{"encoder_arch": "tc_resnet", "model": "encoder-decoder audio transcriber", "dataset": "babble in 24 made-up languages, each with its own sounds, syllables and stress or tones, from a formant synthesiser", "train_examples": 39062, "n_mels": 64, "hop_length": 160, "input": "log_mel", "spec_augment": false, "win_length": 400, "tokenizer": "char", "vocab_size": 55, "encoder_norm": "batchnorm", "encoder_activation": "relu", "encoder_depths": [2, 5, 5], "encoder_kernel_size": 5, "encoder_stem": "single", "encoder_widths": [96, 144, 208], "fusion": "prefix", "decoder_width": 128, "decoder_layers": 12, "decoder_norm": "layernorm", "decoder_norm_position": "pre", "decoder_activation": "relu", "decoder_mlp_ratio": 3, "decoder_head_dim": 64, "decoder_fused_qkv": true, "decoder_bias": "all", "decoder_qk_norm": true, "decoder_layer_scale_init": 0.1, "decoder_parallel_block": false, "decoder_dropout": 0.05, "decoder_inner_norm": false, "decoder_drop_path": 0.05, "decoder_positions": "learned", "decoder_prefix_bidirectional": true, "decoder_connector": "linear", "decoder_tie_embeddings": true, "init": "orthogonal", "residual_init": "none", "optimizer": "soap", "beta2": 0.99, "learning_rate": 0.0021, "beta1": 0.95, "shampoo_beta": 0.99, "eps": 1e-08, "precondition_frequency": 16, "max_precond_dim": 512, "one_sided": true, "adamw_lr_other_params": 0.00074, "max_steps": 5800, "batch_size": 128, "epochs": 19.0, "lr_schedule": "cosine", "final_lr_fraction": 0.01, "warmup_steps": 1160, "weight_decay": 0.1, "adamw_weight_decay_other_params": 0.05}
Rows from block 7 of the audio encoder of a small encoder-decoder audio transcriber, named by matrix and row number. Rows with one number belong to one channel. Each number is 128 + 32 x the weight over its row's rms, rounded and kept within 0 to 255. All counts start at 0. Numbers have three digits each.
After each channel's rows are labels from the 100 clips, of 14976, where the channel reaches its highest value: "lies over" is the class under the peak; "strongest on" is what is common among them. Only what is clearly more common there than usual is listed. The data: babble in 24 made-up languages, each with its own sounds, syllables and stress or tones, from a formant synthesiser.
# convs0: first width-5 conv, stride 2 (encoder.blocks.7.convs.0.weight, 208x144x5, each kernel summed), inputs 72-143
# convs1: second width-5 conv (encoder.blocks.7.convs.1.weight, 208x208x5, transposed, each kernel summed), outputs 104-207

convs0.95:106098104126119106098155050157111138119106113164121130197129180109118103120140110070155112047192140127126176095155134134180130137095095154078156184116125122118122153109111153154120085184114131138080125106164149124123
convs1.95:091135154108161137074143102098125141124138095074105123130146144170178128084086148043157096161139177144121078170136143192119115217123114121145129181149145159133096164117074115095094159122123099116136126135146115148166164175125184147061079147181141133184133130104114120147091104126133151139133078199103167092133116
lies over: /ð/
strongest on: /ts/; /ɹ/; /ð/; /e/

convs0.192:141187098132102110121155097093083098093124111104132154118125150136122173170133084138121075130072150084112143101069114130175150168107142117135178203153154112130173128102134111175176106161092096117076110115122107142095
convs1.192:102125140148085177102132112101145105163128103037155124121130175129118126163104072120105125136169091139180087072148178182118134129149055064136163150146139163122124122123135134125136134148118138150114064117167149133131154169065072112089116082121119131192114120015093084094158112165135089116128140161172192142122090
lies over: /r/
strongest on: /r/; /ʔ/

convs0.127:145142067161146113108147156165130101175186138136137163116113179142127149111138088157175133121081078102135096172113087160125162134189134119077123049116154141094205125137094158133144094168126109084119145063139016126169
convs1.127:120139151115112121135103149151100086097166149104131128155143137110138076108198140128186178122109127103099099106177156123126160135173122167169163088141096147227146097114124121140107131096139106103096122186155130134093160166134164105146108107188133134119187131117165067119108121090137103076116099158100116144126182
lies over: /æ/
strongest on: /æ/; /g/; /z/

convs0.92:160087120132109142096157084133175162167110119164139132083151171097151152107121129126148126124108119118138142101109137112075201075119132138131137106141200129177158199142120117098143098157104071078139143099129073095185
convs1.92:148174081142110105109144129134121140156157168073104104097117154119149095100084175104130134125137132126119085138137128090128123126130102123155139123138111172124145136088138161167142108149183086101175133151208067154140065123147187138120098041108174179115071172163186120173074123067083135128120171124117156107117162
lies over: /aʊ/; /aɪ/
strongest on: /aʊ/; /aɪ/

convs0.19:117097100152112142083155052172104127104141120124126143162145096196107083125141178156071129152107119101046117087103079135188091156211094112108109147096129156132058163125125107142092114143110176131151129064097093177082
convs1.19:097093163216173128106097138144139115081131073085092090119190100140159161052124136089140110129121149127124134170087113128079051119099116142129091113164136141068145144097109122120168184113134157125177133177147092128136112173117195115118056134147105111124139132182134095144171141124078068100096109193120114085169143
lies over: /ð/
strongest on: /ð/; prosody: no stress; /ɪ/; /ɑ/

convs0.94:109179135099155172115162155076170151143189146097162113121086093130190209129084138133126165168158123174161073188189144162139086090127141086092129106124118107156109145122074081152142150099092122116121158073125073077137
convs1.94:144118131050184115222121128154130131135132117108126180143092122155180134116168127127167147165156134105117127125088105114116066118143229110174166127113094160145142103104128119104103185107114125133129146127144117127109074120145115070080116094124160107121140131141118112097083136120125077055136124108120153125112087
lies over: /æ/
strongest on: /æ/

convs0.162:150088089090145120133089146138171105167133130094118132136097108119105105165131151150202120172154118151171134138174043139131187172094144086116119091135121132118167042145126085158159161120133145153125096070080151121102
convs1.162:084084186100161109101176180131133176131092117082102134140148106114110124130165040115144131148116131155108129097088117129123109164115070118170141064110151164148082136073133115098127078055160103113122164182074159156083223161072159169122132107082117129093106159174086100122103153180122046118102127135164109113087144
lies over: /æ/
strongest on: /æ/

convs0.34:178128106142174171127160093127105095178138124080091114162096093072105121100115104161159125115169130143152145126147095131147056178118098097130141103225082093123094154114133107137163093120101114160114144094144107106097
convs1.34:142068148077090155113087126147198081149145121088121111058147162147109152116175186146118115114114139162117116152163095143131132189129101169102129104161101119119105112123154171122118079174091067077152116141136125095158121125113158140163087106099204079144113156094133121126164145104089096079146121087168173097175146
lies over: /ð/
strongest on: /ǃ/; /ð/

convs0.59:072141091057084095123100081128121138111087139127116121101072077094130067143052115130072142094162155135132101109098125179095185112092115125128130129156068136129071098157095163157043117125165140058108089108184192119152
convs1.59:098160083140111159165117102120079143132160156171087098178054113205125121104121078072086167089109176181143105141177106155127162149164111108095161066090143159119150083113130151145131091126138155158096066154163130135070072146149121162157150161098140143148097109097063143110073092127067122128128104189096146130156137
lies over: /aʊ/
strongest on: /aʊ/; prosody: stress on first syllables; /p/; /ɑ̃/

convs0.197:138102073170147085099090124144144148138091140128150093134150147103173138154096076050131133131196120133128142161150121130048110116191128094125115117136163131147152123123146123107166098156162124093057145183182107092144
convs1.197:131155180155112139172143101108076117152105103135174123114122102085135141099161129140062130107107125091092137144140094166108160105134102161107110134143117141125103107109124148110156140135173199145135117149153138154144129136179098077149123164127127124133072138102221127139142143108134087088145089135206097227140144
lies over: /aʊ/
strongest on: prosody: tones; /p˭/; /k˭/

convs0.42:127082103102154167141070159174124137120102124089116139143127109170130156115148193115124099133149132128161111121113049104111102162128097060115130082125159047176133058102178134183136082134105092093104119120156167128086
convs1.42:097077122117143137129188141160142178176095150105129116110053043114062114125132105146116136141067126133097118103104135145134123114161167115125086108149174123108049116171082149122189166082105141183112112136094125145117192124155126080123088166108149184174095152117141134150150202089110112133140184121100145156123109
lies over: /p/
strongest on: /p/

convs0.161:097099094123169086108139128090112165111080096087073105172136112086157062118088162092112104140099117082097124175118137104104141127140152160076117078093103157147112121130131150141181120116136142139152114088071091126076
convs1.161:145096129205169110118118215128088100090145184144115141183059129142159134062059116107084139156108158127154118114113107129112110108097108132132049113112201089132129106101098117109152111108178118122139144150173091142143115119109109112166077085218145104133157120127142125175190141165123085056115092166123128117133149
lies over: /ɑ/
strongest on: /ɑ/; /ɔɪ/

convs0.3:089114131163082147137152097137103115154133149172092141110167092135163147124128113171156125122130095112090125072154098104141090126104151127112102111050126149131094144183140155099133084098092062094161137130123146143162
convs1.3:207088106090150118112129146063093118143124157131140133185106105204166139050092118096192122093097147145095105129126153146112101172132151108153195179172110138123120135122119223159176121130120072174116161139124146116143073136115220170116101110141099129127115150167154146105137113126092123089150109176078214112130162
lies over: /ð/
strongest on: /ð/; prosody: no stress; /ɪ/; /e/

convs0.86:104100095135088145084197072167129111152087132141095065158146142106091069142179174148074139051155119161106127121153127172151184137067142171097143133097108133154110142138091081169127085130170070136109101118077126158131
convs1.86:156158151187122136093132133119093151125119106129099150076178137145136141126111124107105123072146153120105163090138136119094169114138104146129174182153142166121119188138154148112157165117140064130204106197181108136120102173075118111193192086115132139080110094170125105105104096117094098129067065072171146145075113
lies over: /r/
strongest on: /r/; prosody: no stress; /a/; /ʔ/

convs0.173:164125191125108114088159141148076124123178126176153130148078089046138190136082141098140176140129147132175099161168101126141116121134090137121117134164123188113123121091078097112200160080121155117157135154164085121077
convs1.173:187146086101175104142162127097151112096170085181128202119116101166142155136106169097093077223081130144153155138123162115122096150129159107121151156070132127146143090137140122086112180137104104114058104043158128096095148150182136131119063094156118119128177126129135136091138096099124090042124109147168152132154104
lies over: /aʊ/
strongest on: /aʊ/; voice: child-like voice; /aɪ/

convs0.196:122161103168146137084083089133124171164103108196157103140191103102145115142095062044138091126143083144072127151151159154050129122192160099148115123067124191140155136115182143122141125155161156139130114096121103132155
convs1.196:127155110157156109156142103110109174136112128101179107117185142103145177138123095190188126165144126152093171126115111142117149091101091138207144147130134154135080084106144159131122188213133095126127121154128130130133125126106127166085094119075122148120137142052182129102160137128184152041121152170121087137077149
lies over: /ɑ/
strongest on: /ǃ/; /ɑ/; /ŋ/; /t/

convs0.51:141073128114181154107182135164139133081159185196126049114181103076158159131121134152074136140134105135197115054165149133130120142126090179106122138106080108123117155165100105102124052114085089111145112114162190135110
convs1.51:163154126151168131091146133095152142131135147124144110168121095177079176083155205101123101103128167176087078125090177137107120148116150146090159158105124116100133118179100132137172103106103122140105119201069131114130113137131175129135116149152105166081097129118106128088072125182157183105081121157133255118171144
lies over: /ð/
strongest on: /ç/; /ð/

convs0.54:069122060108126126147139129162075117094129142149065082079121144174160172137139148044029118096192129065149181168123129096101221134103111102115148145093113080128120124161129144103081055154105149105093106116102139152134
convs1.54:111213167131111121159131129136068193126047156151130152156131147069106119085138080121119108099203107117135115110090132176121089101157130135122167175137119127098112200135078136107143099041194111136095118111084113176197197170140141191096138114104104148075119061147113031154107149094139094099152121128151087173069114
lies over: /r/
strongest on: /r/; /ɹ/

convs0.180:117116103148050135125102103080118106154141105153108118126149211122106101136122098087126107164123142163111105134061100147116150110155127125133089178137177138121182155110089085123072084144151187119112170155165136105142
convs1.180:115174155067052112170087110093073129112178149117140167089120130096158148107053121117083119161107091084106173086105135104164186082081109138116088113114120192181118147161093101129139141126144122065130098142122179154093136134163073108127069155172137115107186116104131162093113148092146110120090078070188083109154101
lies over: /aʊ/
strongest on: /aɪ/; /θ/; /s/

convs0.90:098123117103111172079139076117116142078118083119122126097129119135124087129089110084149074081115126085176120186131132092115117139123157117085114194191136121146097085123104120115134069170148143107099146144116079094167
convs1.90:147187139108122100116149138110112166122178102093117146148080103148143145169131090193151150141203116150147117163129197158134153150163103137109116097145143149132129097112129112113106176096129105155111071120107197144127128165130125074122141134068166220116106170135070158177135126083098099106117212171194116164136122
lies over: /r/
strongest on: /r/

convs0.175:148151111053126156115159123150132152119135139143131139114171151151103075152162091168114121160119138134127136060110137079079110139137191113137110109101068051122096189127146099090133064178147174166116072084171182093170
convs1.175:087150170107069101143122132084109138124134131213096107083093105126167181123101096133096193098096161109127108161160092097107129130116118150119117076142155120065127137096136151129098121102085159131096121169130139154119100165140082130143135162173155096119092132058045188132124122114113134091059157114108160042174109
lies over: /aʊ/; /ə/
strongest on: /aʊ/; /ə/

convs0.66:134154125119151161140075108080130196075089116143086139135145114119157077140135099066140106122109125107102183163154136110063116142184088087129067092169109140126111120093132146129114062127155080117121090070129111104134
convs1.66:144123110109171112114146126140157129128052136163192107170159114101183208071173141188120100060152145093142106125095112106073163095169109210167120130129152107122170125107119147080153115149139131158070149182169105121158118179142210112152095082146190168082134126157134116174148133089093126155121166156163108164112158
lies over: /p/
strongest on: /p/; /ǃ/; /f/